{
  "hop_length": 160,
  "spec_augment": true,
  "win_length": 512,
  "decoder_parallel_block": false,
  "init": "lecun_normal",
  "nesterov": true,
  "max_grad_norm": 1.0,
  "max_steps": 17700,
  "weight_decay": 0.03,
  "adamw_weight_decay_other_params": 0
}
Rows from block 4 of the audio encoder of a small audio captioner, named by matrix and row number. Rows with one number belong to one channel. Each number is 500 + 40 x the weight over its row's rms, rounded and kept within 0 to 999. All counts start at 0. Numbers have three digits each.
Before each channel's rows are labels from the 100 clips, of 14848, where the channel reaches its highest value: "top examples" is what is common among them; "loudest band" is the band of the loudest frequency at the time of the peak. Only what is clearly more common there than usual is listed. The data: notes from a synthesiser with random patches. In brackets: how many of the 100, against the usual share in percent.
# convs1: first pointwise conv (encoder.blocks.4.convs.1.weight, 192x128x1), inputs 0-127
# convs3: second pointwise conv (encoder.blocks.4.convs.3.weight, 192x192x1, transposed), outputs 0-191

top examples: gate (71 vs 25.5); drive (51 vs 25.5); notch (41 vs 20.4)
loudest band: 4000 to 8000 Hz (95 vs 19.9)
convs1.100:498477523500493490436446533471523486612463514485455547489473481488536514511485495447479502460457426481458541491515546536477497510420426503528507482507493502494544455513375536529497491551530561518535476527466526496510520540493497471503409409426505437517476505526519460458459579542427431512525406547471558476500501501496480513470530526472505498499508481373465441492531444507475538465470
convs3.100:501501511507511530479476457464528484513493492521488509491500531549534525505519441544510515480496523514541552506506437538484467553478505548507497524563563530451494501618509543522480478525500487504500549464535501450514521496505539633506563528474534476507482529523484504532534478537529508512571467620481532508515385473538448475579522482511504565525455508532553520462512444516576540528470439454532537496553455430456497526455546471362496512498502487533557480525522552488566487464521538528484550465534468575575505536444446472497512603463511518430511528448542612500498497479531524509

top examples: high-pass (65 vs 19.7); filter closing (50 vs 19.9)
loudest band: 4000 to 8000 Hz (93 vs 19.9)
convs1.95:484444433524439530526559503467487479608501557551499559490495518536579513545527447496531424436513503457448459450536465494530533513450531540516567458442488484469487477526423553500498509485546454453543485472487478448539515487507469516475461513453532573471494531375518406453514519451482507517498563520500514516500458494452508511523553506486628546491534472480495481516498509429470501485497
convs3.95:510473527509473495485538518489508407534558480524497497540539511495442471502526542492564488513488531512563487451547474558495430433524418380470567488529514476524508596531444475527485482447542456488515533510531537429560556458472520539466431511497574509504451458521530537531514479512493558436483498474453509553474545499487429519464463471457397478615511448437505515469472538503493565476439544473488427507508495508429496485508485534484469514510513563531476515468546528501494480443520585497514440460491472490541467493504477467516486478493458524511533496628469512529516416437570526483

top examples: high-pass (67 vs 19.7); pluck (64 vs 24.9)
loudest band: 4000 to 8000 Hz (49 vs 19.9); 2000 to 4000 Hz (26 vs 5.5)
convs1.55:491513472539578464477488499516506431481442522568509546516451496463513533479525584481503505496428540526578514447551534504469562528489555481529525520572502567475542472528516495533519540567543527453510491456519543534436551549521499496429545512451578559500524512556544560426502513471468531432465456504489433450486500499574458604474490492494473489458528453537521460477515501495503490489396
convs3.55:520483453468414535432546511555537536529486526517549490491473532514499495499507535506459580474490481518551475438425451553561501522445458546501479474447518554570537524490530442494456479572511557472560536535432510525485488513555504495498532473528547458418527511544500461523495455460577497493464472543580476492505496483479585456563477518435497445495459413490447543465532487496483535513536472478472489486503417458487512473487537469490516506448503515525489486571471540484506453522579466490515464504561534463552554512449495470520488455602602499535490450411486584540501509566444462559

top examples: pluck (70 vs 24.9); echo (48 vs 23.9)
loudest band: 500 to 1000 Hz (46 vs 15.7)
convs1.129:592474554510540520469574509563520506496511457501514489512508514475470530541523465511487468428522480491569516520442508563462491441422484489473450477499563506511438501504524487511512471569538512537456449494362564460447397510541530533499539509498505473462488483442558515471498475427481525510495541545476536617499500539486471510560515490470535510558599453475507522525448475479457460509510
convs3.129:484516428482529486505458458526518514523472490511543561441493559466484573583474485501483445495520517484527437517523494548433470475527511430455481478460498538504492558545565439526467462465511532481517527485395531506530493463521515509522496541502515584448640460541489527490480489609560442528529477469477525455474477564448529518501525514497492483563525565553553485470588540592529474478499499465505507519486500477524471516532481450504586479561508445531538496451558460484515541524535522529537474481427539520510444573440482465501474525530492475564446394494457502504528533538498568458

top examples: pluck (100 vs 24.9)
loudest band: 250 to 500 Hz (37 vs 14.3)
convs1.59:426507495508495470536486489505474532505480498443508494503516465518510524570475608446490501458539533538515529485409461493524460413547444507495481501535414547523472421471560574430472449469441504480565483465503519465452507475525519542602448426504492505464486539540420534509442473521560487553467500538495494437583494544493497505508464467493415485451494473528512534563475489495516523508443
convs3.59:537498501537503499469456528492475613522474620509490457490541513524461475550433490483445525470510540491511440467501456506434470553501471496476545560483532537445608513508476465494498511495513514525512509463472502466534547504551490489495473492484499498583545483510570454462462547464472481544512567538500510523519591488472534525432490439537530385492475442506485512403472505525493476400481500561493543526479512541541543479414486543526418497513533473525534426506503598460439508528511519502530536465496441477490537553524448602481477490503486517494473454522477411572441477523526494487

top examples: drive (64 vs 25.5); gate (55 vs 25.5); noise (30 vs 10.2)
loudest band: 4000 to 8000 Hz (97 vs 19.9)
convs1.33:497493468499497421511495465512519462498457551528587502468475492475478540494555452529464498424480453495588548489565518465481510479504573501476484439494453475486539508440511538433526500359536599509478492544500502492511538474517465538468457503483527440488505540573507482512505528460455515461471501448494539533444454581506455512493418448469506486512520539482488507403465530508573496423554
convs3.33:452494608498535496533479448469479452526490528515469466471523511509505499470467485489441450437477485465517479510505485524494494469481499482503505528523458435428488496439469465548513452652525545450516537502462498458440540475485504531552522493502460541482522498480500494441490460495500582448481456413604529438542484457548456493458490398456503496480452543480461522513456453435503479355436496482444504458515450496488552465494517479475476429523477439482481517420454503538518513506480490461442472534452484432507499497474487527535498470467395463513454483506485466425478525561494562527

top examples: text has "pass" (96 vs 59.6); resonance (55 vs 15.3); ring modulation (41 vs 10.1)
loudest band: 500 to 1000 Hz (52 vs 15.7)
convs1.74:484542531571460520441515472501465442526479495546419525553459512428494400489494513526551564506462500508472487492515468542496499467520484507496479464522483526588529498531541531457522529502496481435485487546572530464461426509542513519504522504485478450487535556458472466484504547537555465490525493426539496481462493508486477395498504523498527426690536463518499491460490474432513447481497
convs3.74:495494533477496520476546544502500491441515495510484448491498411496516499605522449474479457490518492537508497508508471464542459493529486402449577485515517518504476487383487481522470504516490475549477504490404473509420514513497507503515569498468491478460448460486409513540489480433515451478526528482560475468473511656467509510471508482476491523468507466579405520523553474477511596531471525516556627447472518523503408507527506498526511482606491500490501510532504478495486480420469479459475463468461479553419539519465519472497511532436515423563525509520517526535494539447481454524

top examples: pluck (100 vs 24.9)
loudest band: 500 to 1000 Hz (63 vs 15.7)
convs1.79:454468508527530574521446494425578492521486529511477465524498532449488571512520540445481487428539496557520509496524496497540496419411511513474520495498437463504468529496526542520528462569517489518503474437477507472478576518382481486538494540524527452472521505508493534489528507431529415493494439499513506421568465486535430541613532500539535528558563473565512455537514496522481512439548
convs3.79:559529550464494460537484564458546500574519486579470471471416460523549490579466520498452481499528482516539522513449560522561475513597519502468457495461519526486477503494559474454533504480485511477463456538454489519445497528514468459518508576507437487439567485538481575557576454572500516514483475506447515457517428447490499493552449506550518525467459473453490475500575514491498496525459506562431510468503449462499492534435463473540492496391527520489469473562609479547492510517518520533541509484545512472459510565484477462467469440490524525469457470628537566520480433534451440494

top examples: harmonic FM (54 vs 10.1); triangle (25 vs 9.6)
loudest band: 250 to 500 Hz (40 vs 14.3); 1000 to 2000 Hz (30 vs 7.8)
convs1.118:529482510496448475507541522535489509539507532451532467516514473510538466559529522463658443521511466510500424501574522481530522584520509463586554465460517491510521493565465502499495487452458490467435532502478545535406621521512467481457461497510504500446392548523511498391473575511533478565527541463480505519545567513503521525490535501466510525506475506451488500486501496459512529481512
convs3.118:517536456382443503466529526504474525552497464370485503523554491525520497457521419445515503499514626446500450478577486547471447586480481523502500537497462399457503543534509490457494536505462524460529507558488521511479471478530553488529475497534468491464466526528540471519473442449526485511451559502529508475533529449502460566537573505557494535519528500401503500498433497447476452488490520487493493488631526504500422421479499458473554485550549441531565499546508399521521511523510478478541431537495530523475510508494536451490460528506486491542479538506520473466501491404483478501

top examples: gate (66 vs 25.5)
loudest band: 4000 to 8000 Hz (93 vs 19.9)
convs1.128:543518530582488458419518475487502483593461494459518555505517451498425487493597500565514497583518510496582491511449514506448547558526491477480450522538538506476406467457414458534527485526443461504493512511517517482505499512434532497552505492545545442400531536490455492531503461478492432455494545456547479480439526451519524451506476457462512518540475390462488487463536468494463518522474
convs3.128:501523501513502496492551538520530479464555566491472531567503508516492517522482497491528478517474506420512485460494469525489536553456473512463471473484537527491525519437523470474463495487480501525522530556462488493463454508511621385443520518526530374548527529531540552531488515553511545502482498523499524625447453468429501542531433575500475493438533603579548418529471481445533515537495536527476499532516569546498558480481481557436484423541475520491530487534509469521508510525470493463480424499457535472510490511569475497488498426525463559512481424505524423524440525508409472556

top examples: swell (73 vs 24.5); triangle (29 vs 9.6)
loudest band: 4000 to 8000 Hz (96 vs 19.9)
convs1.54:425453477541540469500536492481474474476496557505467450454529538508572543499459491519561514562525410500462499495438491453505499492507592496492528485513569474473529495476544462453524455396440534504509501490531566462517515505498494551523590466485498387484484484460573470491487423461479575504512558463512511504509545488517491507503468436485552565471530477563467513418413499526482480439481
convs3.54:522523524474442499428502533496497459514526505517427551497485500481516494512436517545554525461432468462499493522511525440489427602479483458525502532552518500496522529546515491495460466556450503511514487513507464398550427485607509492441574494520499520584563504518527541538508485585475548453499488516573527491504597481533500562554486440465484560516576543466534525582553510473543481545541597448486446497508502497480515514455461527472471497505565401470451500435512487490489505528506484501408493450433498505527519512474495513519476462430484464513594497541496468494443432469472541503

top examples: square (26 vs 10.1)
loudest band: 500 to 1000 Hz (47 vs 15.7)
convs1.114:462476496512533421504459468479491461450502519501525574468525548637488507527476496546532467564487519488525450477485558526537635437408493464457508527440601482530443426462486483540487546469517544518544458502468506456532474533491484510491490510612537496460486531491514479494455500506521509469515519419579413498464500455485502510486485496518498517483499491573490489536569464518476496494524
convs3.114:539532520530462509511453521444457497571477511536554521484476466450548513507531476423501550499483510510556505473501435525480576507516588525511510507500512489517519485505432500468474516444506522405507508473514598586515534514578457556467474516495519651459538540483513508554488521447459495524469461476526519465565511433485460489452617484453524510542475571486491506509463464568448447494525458497496551374484486425525518528462512548516508548448469514506555501504557525453525497546509516550486440468557497485491447511436488545551406506554516497510486487512515537498538457481474552470

top examples: square (34 vs 10.1)
loudest band: 4000 to 8000 Hz (57 vs 19.9)
convs1.119:457502455489514493526570498485551467543556495434518507482500604532507494482428490546483454480462512432451457463433528471459519565542477547540537520487476455512543489454524499523464507541438536484589504485523543541468494483514416441490523505553528506547499458502479482538557508559457485544467484445385495463431491463519481579556462414483526517410450502519486515508520445531515532451511
convs3.119:536486539441540575514496413466460457506518439563481468438519520438461516461578534423512530503560501462497487534585481485474518496494531477464457441439540486583507462545455502530527578477426493555526516491499437534523440510587503442514512467496517569539543483521566513504458549498480495483470623490496539473562520506487462489507433474410460509533510552561507518459542519480535526467497490574545487529483487524502473454525501467562474457597505491429519481507473481466547503456477550546479501564504528524532464505473460457508585535500565482535530515460457537570457496500450463520

top examples: text has "pass" (94 vs 59.6); resonance (53 vs 15.3)
loudest band: 1000 to 2000 Hz (44 vs 7.8); 500 to 1000 Hz (35 vs 15.7)
convs1.155:508537422641496529472498512488545480432504535438554479430535523428506467598510506547521434479514552556481433495563527509503457409492449528553510511504519492516437466518529436504514560513516526523494465428496572512480497487494565511508453455433472485468499467470505525420526522490494513575531532471500466567489478553523469432477500511463536451475542489514507528514466464457454515513446
convs3.155:422451459497538448570492501460588455499451482601508466586437482530564470455567555536482487523525494543492470507518482495517535549484523453539548487502522502533543486452528490514505448498520541547507519552528513485506507488563592498484516495535505375444469543461501523476534537425454479542527530487554511562478521498515431424499524531482516561510545464530494414411535463499521543451484475531500485487502504494502511489484449520512561492533482578522535507496573571485487487611552516452485513493467491569512537449554509472489538511543478458525449502493462502509459534456426400551

top examples: pluck (79 vs 24.9); glide (60 vs 22.4)
loudest band: 250 to 500 Hz (34 vs 14.3)
convs1.181:511566478492531512486563493496473543482431450465488629522522434493418569587513538479512501469479423521477531521462493468508510495536457418508526512460462497582481512482553504511469485476510468499504521473512490487517505529511467510531555514464526520495586433480418525494542505565505480521498509597477505478583537486492570552505533607441517538542530496504498446481435505504519521519414
convs3.181:527484529525529520483468518540484436505528513460455471461483573481544489506468549559510469501474506477473492570447501466458507481527440532466460488502544543474539561479519540534456443443536624515485519554534513467523484517515543433531518481526538579492525443528478471497558434462498492447589633488493469475361517477527563574489496487480506455506505531511467507467559515484476495524555529478506520495553441493449466469447485517445441460510578510395512423514519467472406480478486523469486499405473513472462517541493520463548499479517493485417520501492477477556494487552542529468

top examples: swell (79 vs 24.5); noise (34 vs 10.2); hard sync (31 vs 10.6)
loudest band: 4000 to 8000 Hz (60 vs 19.9)
convs1.189:480524573511434581496486469525450507543467503488512517557532532469527464479443467500499478487593523508451445506508510487475542514504411538509513535472522503532544445419549522477504592529499436535461510467481518492471505510462428523420476460450503552452487536538523496495543410519545520508487408497558561562538494454528578524520505557545518522473524495547520462484416523470473493510402
convs3.189:485505485455453552478527486532514570453606507515525481534507502534495515545536519510394485535486507546527560559469581520550537537518559514498540502507526510523454492471513514461530498409499441497520566529571510536498507498517501495502567538513440465492492475499542525523547492539459499534488516512398512516508543453523506473489501553522502383531485482525601490500565547548522532531540528520532494397527519614531482526521572497511522525509482489497487544535457455555532513425490422540544501561552479556509535530496460615551524570456505548518523555525461496554545554482505473498